Weights of a small model that answers yes/no questions on an image's attributes.
Training: muon at rate 0.0021, 5600 steps, batches of 384.
Data: trained on pictures of board games with random positions, seen at a slant, 195000 training examples, 11.0 epochs.
Rows from block 5 of the image encoder, named by matrix and row number. Each number is 50 + 12 x the weight over its row's rms, rounded and kept within 0 to 99. All counts start at 0.
# convs0: expand 5x5 conv (encoder.blocks.5.convs.0.weight, 192x48x5x5), inputs 20-24, a 5x5 kernel for each
convs0.1:45 45 58 52 46 47 36 44 52 33 33 31 64 73 31 24 52 59 56 31 05 40 62 61 49 59 64 49 43 52 61 77 59 50 59 49 76 58 47 38 57 76 63 33 45 57 58 41 42 53 55 59 46 47 40 69 63 54 62 42 58 50 39 45 41 62 39 46 56 54 66 32 69 65 28 58 46 64 37 37 54 52 60 49 18 42 73 55 45 23 37 57 45 46 38 56 53 58 54 64 50 57 35 52 48 67 72 52 29 72 64 50 30 37 70 76 60 33 31 43 44 60 50 46 39
convs0.2:58 52 38 59 59 58 50 48 62 69 36 70 73 61 28 51 64 46 48 63 42 53 62 42 51 54 56 59 47 50 60 40 42 50 54 66 58 57 30 52 63 42 51 40 33 49 54 55 55 34 82 28 60 46 57 45 49 60 09 51 40 70 46 27 58 30 62 47 44 47 61 76 38 49 34 66 63 44 31 45 53 58 50 49 42 41 19 52 60 34 57 56 60 51 41 51 52 62 32 51 58 52 44 63 45 67 50 50 53 47 70 32 41 62 71 67 23 63 46 55 43 26 61 46 57
convs0.3:40 55 58 37 49 59 65 37 27 40 76 42 33 31 51 65 50 43 27 43 82 36 38 33 57 58 41 45 47 59 52 40 31 66 62 44 65 47 69 75 35 38 43 57 58 51 46 44 61 40 45 49 68 58 65 61 55 47 59 64 45 45 61 65 77 24 55 65 78 83 23 58 37 35 69 53 43 50 41 33 53 34 38 52 51 47 26 32 48 41 63 44 51 55 57 59 33 28 43 55 41 30 34 28 41 44 56 46 80 56 32 67 76 69 63 36 69 95 50 44 54 24 68 52 57
convs0.4:61 59 35 41 42 25 62 48 54 48 64 56 36 63 52 42 28 53 38 63 50 41 41 41 45 52 55 45 50 52 53 50 31 38 46 50 56 56 47 46 52 53 52 45 53 41 38 45 42 34 49 58 40 69 60 53 61 46 55 32 58 67 20 35 45 59 57 29 31 36 56 69 62 63 28 61 50 28 41 40 27 33 49 34 27 55 58 44 47 37 23 52 48 75 47 47 58 40 46 53 45 38 64 46 57 56 35 47 30 57 43 44 41 33 43 42 49 67 52 56 66 59 35 23 64
convs0.5:62 52 51 48 55 50 55 41 63 52 57 71 47 49 57 48 61 73 72 31 45 60 37 54 36 49 44 57 42 58 34 50 57 47 59 35 30 62 56 42 66 35 60 40 49 57 41 52 48 55 58 55 48 61 82 61 44 60 65 54 60 41 71 73 39 38 47 47 55 46 61 29 39 57 42 48 48 40 61 43 60 52 65 54 36 51 44 34 51 57 33 58 58 71 55 38 68 52 41 58 36 42 40 29 53 34 59 46 47 53 07 58 15 59 38 32 53 47 64 17 61 39 46 53 45
convs0.6:36 34 45 54 48 53 57 61 53 63 54 51 73 50 39 57 57 48 63 44 71 73 39 50 63 59 39 42 43 49 45 60 62 52 30 50 69 60 44 52 59 76 78 64 70 56 48 61 61 56 62 58 66 48 43 49 48 60 46 51 29 51 51 66 64 29 39 40 46 37 53 49 69 50 44 50 60 66 51 44 59 63 69 58 38 55 28 49 38 18 53 49 37 41 41 56 71 42 48 53 60 59 86 47 53 56 52 35 42 40 46 66 59 40 32 44 65 52 49 54 24 58 39 41 38
convs0.7:45 39 40 53 32 33 29 65 36 52 58 67 73 48 66 64 66 52 39 38 40 23 41 54 42 56 55 59 47 53 40 20 41 62 36 30 49 53 36 36 33 67 37 44 44 35 55 50 52 39 44 42 47 48 28 66 67 48 53 54 68 60 58 65 42 56 41 60 51 54 30 64 69 42 61 70 62 33 60 41 67 73 32 51 45 51 45 73 83 43 52 73 85 56 52 47 45 38 37 59 63 67 54 72 49 45 42 58 51 63 33 49 49 59 56 44 54 47 83 53 78 62 38 65 42
convs0.8:51 58 49 46 39 44 35 30 54 63 69 55 68 56 52 49 46 40 49 60 56 47 33 33 62 43 46 49 53 61 48 66 54 42 54 60 54 49 69 43 40 74 67 53 37 28 43 44 63 48 46 56 49 46 44 29 59 72 45 41 65 33 67 38 55 70 53 57 49 52 59 44 55 44 31 54 51 52 36 35 41 47 52 52 43 78 40 37 49 81 50 30 56 19 32 53 49 59 47 48 49 56 35 49 44 31 57 40 68 56 63 52 57 41 56 25 49 40 41 45 20 56 49 76 46
convs0.9:58 40 40 47 54 52 53 66 57 77 40 48 46 56 56 51 56 49 42 48 38 34 28 37 48 41 51 57 55 54 49 55 64 63 65 43 48 55 64 65 47 54 62 61 59 50 52 56 62 59 40 48 72 69 46 54 31 59 42 31 40 45 54 52 48 50 52 85 79 64 51 43 44 53 65 54 52 46 57 58 59 66 58 51 31 53 68 27 59 58 64 50 58 53 49 42 45 52 41 41 44 50 57 43 35 45 40 58 63 40 47 43 61 73 65 46 71 58 38 40 55 61 47 36 37
convs0.10:46 49 55 69 59 27 49 55 57 52 30 55 48 45 34 39 68 61 50 14 56 52 61 49 45 63 52 42 57 49 59 51 46 48 24 70 63 44 39 49 72 50 54 43 56 53 56 46 59 40 50 47 34 63 50 43 34 47 63 38 56 23 48 45 37 45 47 58 46 36 38 64 69 56 61 39 41 39 41 37 57 47 60 25 47 58 62 45 32 40 51 77 37 40 39 30 56 38 54 52 56 40 55 55 44 62 47 41 42 50 64 41 32 51 45 70 46 36 47 73 61 43 41 28 56
convs0.11:62 33 40 47 40 78 57 61 54 49 64 54 97 73 35 67 17 57 55 67 60 44 52 52 52 60 51 54 53 38 50 58 66 53 63 55 54 43 63 62 46 47 28 61 43 52 59 59 48 67 34 44 39 46 41 31 48 60 79 39 38 49 95 56 54 59 18 48 22 67 51 53 33 58 47 43 50 42 39 51 42 33 37 23 42 40 49 30 39 43 42 48 58 53 61 51 37 52 28 32 49 63 47 41 48 42 52 40 53 69 37 56 36 37 37 59 55 54 74 57 39 43 49 59 51
convs0.12:43 52 47 46 49 76 43 54 69 59 49 39 54 50 58 22 38 58 56 27 32 45 49 57 50 48 45 46 46 54 56 69 50 49 54 71 62 65 57 58 43 48 54 53 72 51 59 50 46 50 65 29 69 44 38 42 26 54 43 45 57 62 34 34 63 39 61 40 68 48 59 58 65 74 41 45 54 39 44 60 34 53 61 56 39 39 47 67 56 39 38 44 60 49 34 30 38 52 36 37 53 63 39 54 43 60 82 45 66 36 61 60 50 71 38 51 49 53 67 83 38 67 42 52 68
convs0.13:64 39 28 29 09 58 52 54 72 36 41 46 52 69 33 41 64 55 73 44 37 62 56 52 35 62 61 62 52 55 55 66 44 50 60 71 46 60 45 47 51 54 61 40 48 54 63 55 40 57 70 37 37 44 59 36 48 59 62 45 30 52 84 70 41 59 46 48 75 55 33 47 42 53 46 61 53 51 35 48 68 64 50 27 56 54 40 04 32 45 69 43 25 36 44 38 64 62 47 56 46 56 50 43 41 51 65 51 47 33 38 47 27 19 44 41 55 43 50 39 51 53 59 50 53
convs0.14:60 60 45 25 50 54 42 31 46 37 66 73 26 57 54 29 42 68 48 56 49 48 65 49 62 43 48 39 49 38 41 42 58 38 35 62 65 22 30 43 65 52 77 55 25 54 41 26 50 46 77 52 48 46 37 76 52 64 84 35 63 66 41 64 48 58 35 47 60 68 81 74 78 60 74 64 52 57 49 69 45 49 39 55 67 67 67 38 48 33 42 65 34 56 47 51 42 45 43 36 44 43 60 50 29 28 55 58 53 30 44 68 38 54 51 38 53 57 40 32 52 49 61 51 39
convs0.15:31 28 42 39 84 53 31 34 64 56 38 33 49 86 50 58 43 51 50 55 54 47 51 42 82 30 47 41 62 35 57 65 38 53 39 50 57 44 57 32 59 75 69 42 48 56 61 49 40 71 60 45 64 32 74 48 40 54 41 48 39 33 64 54 75 40 56 48 48 41 41 65 49 39 46 67 35 56 49 62 37 46 57 57 49 44 43 59 64 59 53 32 55 76 59 45 36 57 58 63 60 47 73 58 62 57 71 50 41 47 65 57 71 46 48 32 36 65 31 53 53 54 53 52 81
convs0.16:59 48 36 44 55 55 36 47 66 44 44 57 49 48 29 53 46 41 29 61 68 53 60 47 61 28 48 47 54 38 45 62 46 59 46 36 70 52 44 53 60 45 35 60 57 50 61 69 68 60 53 63 82 46 47 33 51 78 44 53 51 46 54 54 66 50 34 51 55 49 69 47 54 43 62 65 63 56 39 50 43 15 40 56 46 62 01 44 56 43 45 41 32 26 46 59 41 41 59 36 75 55 57 39 46 68 27 30 39 47 65 37 51 51 64 39 38 26 43 48 44 52 65 66 71
convs0.17:65 42 57 72 54 59 46 18 53 49 65 55 63 96 83 53 54 51 69 64 60 40 49 53 44 55 57 46 48 65 58 40 63 63 73 60 33 59 72 49 52 36 78 61 72 68 55 37 49 38 43 56 50 52 51 64 40 44 70 23 70 53 57 56 29 86 47 56 81 34 62 22 55 24 52 37 32 54 51 52 50 51 37 44 52 42 36 49 42 66 46 44 53 45 56 40 61 60 54 64 36 48 47 39 37 47 31 56 49 43 52 40 52 59 57 57 45 23 52 50 39 54 47 50 65
convs0.18:66 55 52 42 55 50 46 56 24 58 50 51 47 45 43 53 48 65 42 44 59 50 69 44 55 38 54 58 67 24 43 58 35 59 40 51 64 63 65 62 63 38 49 54 67 52 54 70 32 40 50 47 42 51 36 51 42 13 52 40 60 68 64 62 41 42 69 45 62 30 52 59 46 42 33 60 56 56 35 71 54 41 43 43 61 77 58 76 46 74 72 62 53 67 57 77 51 57 72 34 43 48 45 54 49 58 59 55 69 50 52 69 55 52 54 48 44 44 34 62 40 35 56 36 54
convs0.19:37 47 69 53 34 56 69 62 40 41 58 59 36 30 52 52 64 47 29 56 51 54 52 57 81 57 50 45 52 76 35 48 43 39 51 54 62 46 29 43 64 59 49 50 47 51 51 34 53 34 52 60 61 65 65 52 33 61 29 42 63 91 78 53 51 75 79 50 37 48 86 50 45 13 66 59 56 36 58 50 55 66 49 61 49 63 71 26 62 35 51 47 25 60 48 62 41 39 58 53 86 43 37 48 46 63 47 58 60 61 62 39 37 37 23 45 17 20 39 24 52 43 58 58 43
convs0.20:47 42 59 35 59 59 62 42 40 43 45 40 78 52 54 54 40 44 29 51 55 44 55 51 54 53 54 53 55 45 42 41 57 44 51 50 32 44 47 63 38 67 39 44 54 42 35 53 40 57 64 50 31 67 51 56 38 60 52 51 38 36 32 72 31 53 46 50 63 74 39 36 62 58 53 26 47 29 58 45 29 68 49 52 39 53 62 54 43 63 41 14 39 34 63 56 27 42 47 45 44 46 43 43 53 54 68 63 48 58 56 66 70 56 42 48 61 53 38 49 52 48 38 27 35
convs0.21:39 53 65 52 41 26 44 60 55 43 60 44 39 52 53 46 40 30 64 65 49 59 36 53 54 37 53 39 34 36 50 54 30 13 48 50 45 45 30 51 66 46 47 46 49 58 51 53 58 48 67 64 57 48 35 52 58 39 69 53 54 47 24 65 40 52 63 50 68 47 43 41 34 52 65 45 40 60 47 75 52 37 48 32 42 59 58 76 34 44 61 46 56 38 57 54 65 32 31 55 59 58 55 65 69 72 64 53 44 38 54 64 68 43 65 52 46 40 42 61 46 33 36 55 62
convs0.22:58 45 60 63 36 43 34 47 44 24 41 55 36 36 27 56 67 53 36 48 41 46 44 44 42 65 61 61 46 56 47 40 27 37 40 31 42 43 68 55 66 57 54 55 53 37 37 79 41 45 47 72 58 33 44 32 26 49 35 55 61 38 51 53 55 52 60 66 45 64 35 58 40 41 53 39 53 62 59 33 45 58 36 24 58 56 55 48 43 72 36 67 51 63 59 59 38 38 51 49 40 55 51 45 40 51 64 54 68 30 55 57 41 49 59 54 47 51 62 52 54 50 54 54 69
convs0.23:62 39 40 57 58 66 47 50 53 66 74 33 33 55 67 62 61 46 49 46 65 39 37 50 72 42 69 67 53 51 54 53 46 33 58 51 56 28 22 53 40 59 43 32 49 45 73 43 69 64 47 72 64 43 45 36 44 54 52 47 42 30 53 69 47 50 31 37 31 45 70 74 55 38 71 45 40 54 41 58 66 66 65 46 42 49 63 79 53 37 37 57 80 59 40 53 46 58 46 53 60 34 51 41 74 56 41 63 49 66 67 67 57 44 49 40 36 44 39 63 41 46 67 57 50
convs0.24:34 55 54 55 59 35 33 41 66 64 40 49 51 68 62 60 42 48 72 47 37 39 43 43 42 63 48 59 46 50 70 39 45 48 42 49 32 74 59 58 33 42 54 34 51 56 51 60 44 47 54 62 37 60 56 36 74 43 74 67 43 56 51 60 65 20 40 29 65 62 21 45 25 57 23 51 63 75 57 64 51 42 36 64 48 48 46 36 44 61 55 47 68 60 48 49 24 71 53 54 45 62 50 43 42 55 47 13 21 31 35 42 24 49 22 65 34 54 47 26 43 52 53 24 68
convs0.25:47 42 37 44 65 35 63 63 67 60 69 57 37 72 47 32 59 45 69 37 37 41 69 56 52 25 37 56 51 21 33 48 39 47 45 52 53 33 29 66 42 55 61 25 57 42 65 52 44 75 40 47 33 51 51 52 51 61 69 39 36 49 66 64 40 62 48 60 60 59 38 60 67 55 51 59 61 64 55 50 43 44 41 60 58 68 61 07 47 59 51 49 48 69 67 43 38 54 56 46 39 51 54 52 41 38 56 46 55 56 58 54 23 27 50 58 50 23 40 52 66 44 27 39 49
convs0.26:33 50 46 39 51 61 41 49 65 58 87 56 75 82 74 35 62 73 47 38 40 55 37 50 56 60 54 60 52 40 44 37 55 61 54 50 56 75 62 45 50 64 71 39 37 53 39 54 55 31 42 39 52 45 52 33 37 52 47 43 61 68 55 45 71 53 75 69 44 21 52 50 39 38 52 52 46 63 47 62 51 49 61 56 68 73 55 67 53 72 56 51 56 55 18 72 65 60 44 43 44 52 60 40 30 39 35 26 49 59 56 32 67 57 45 55 53 58 45 48 39 35 44 39 42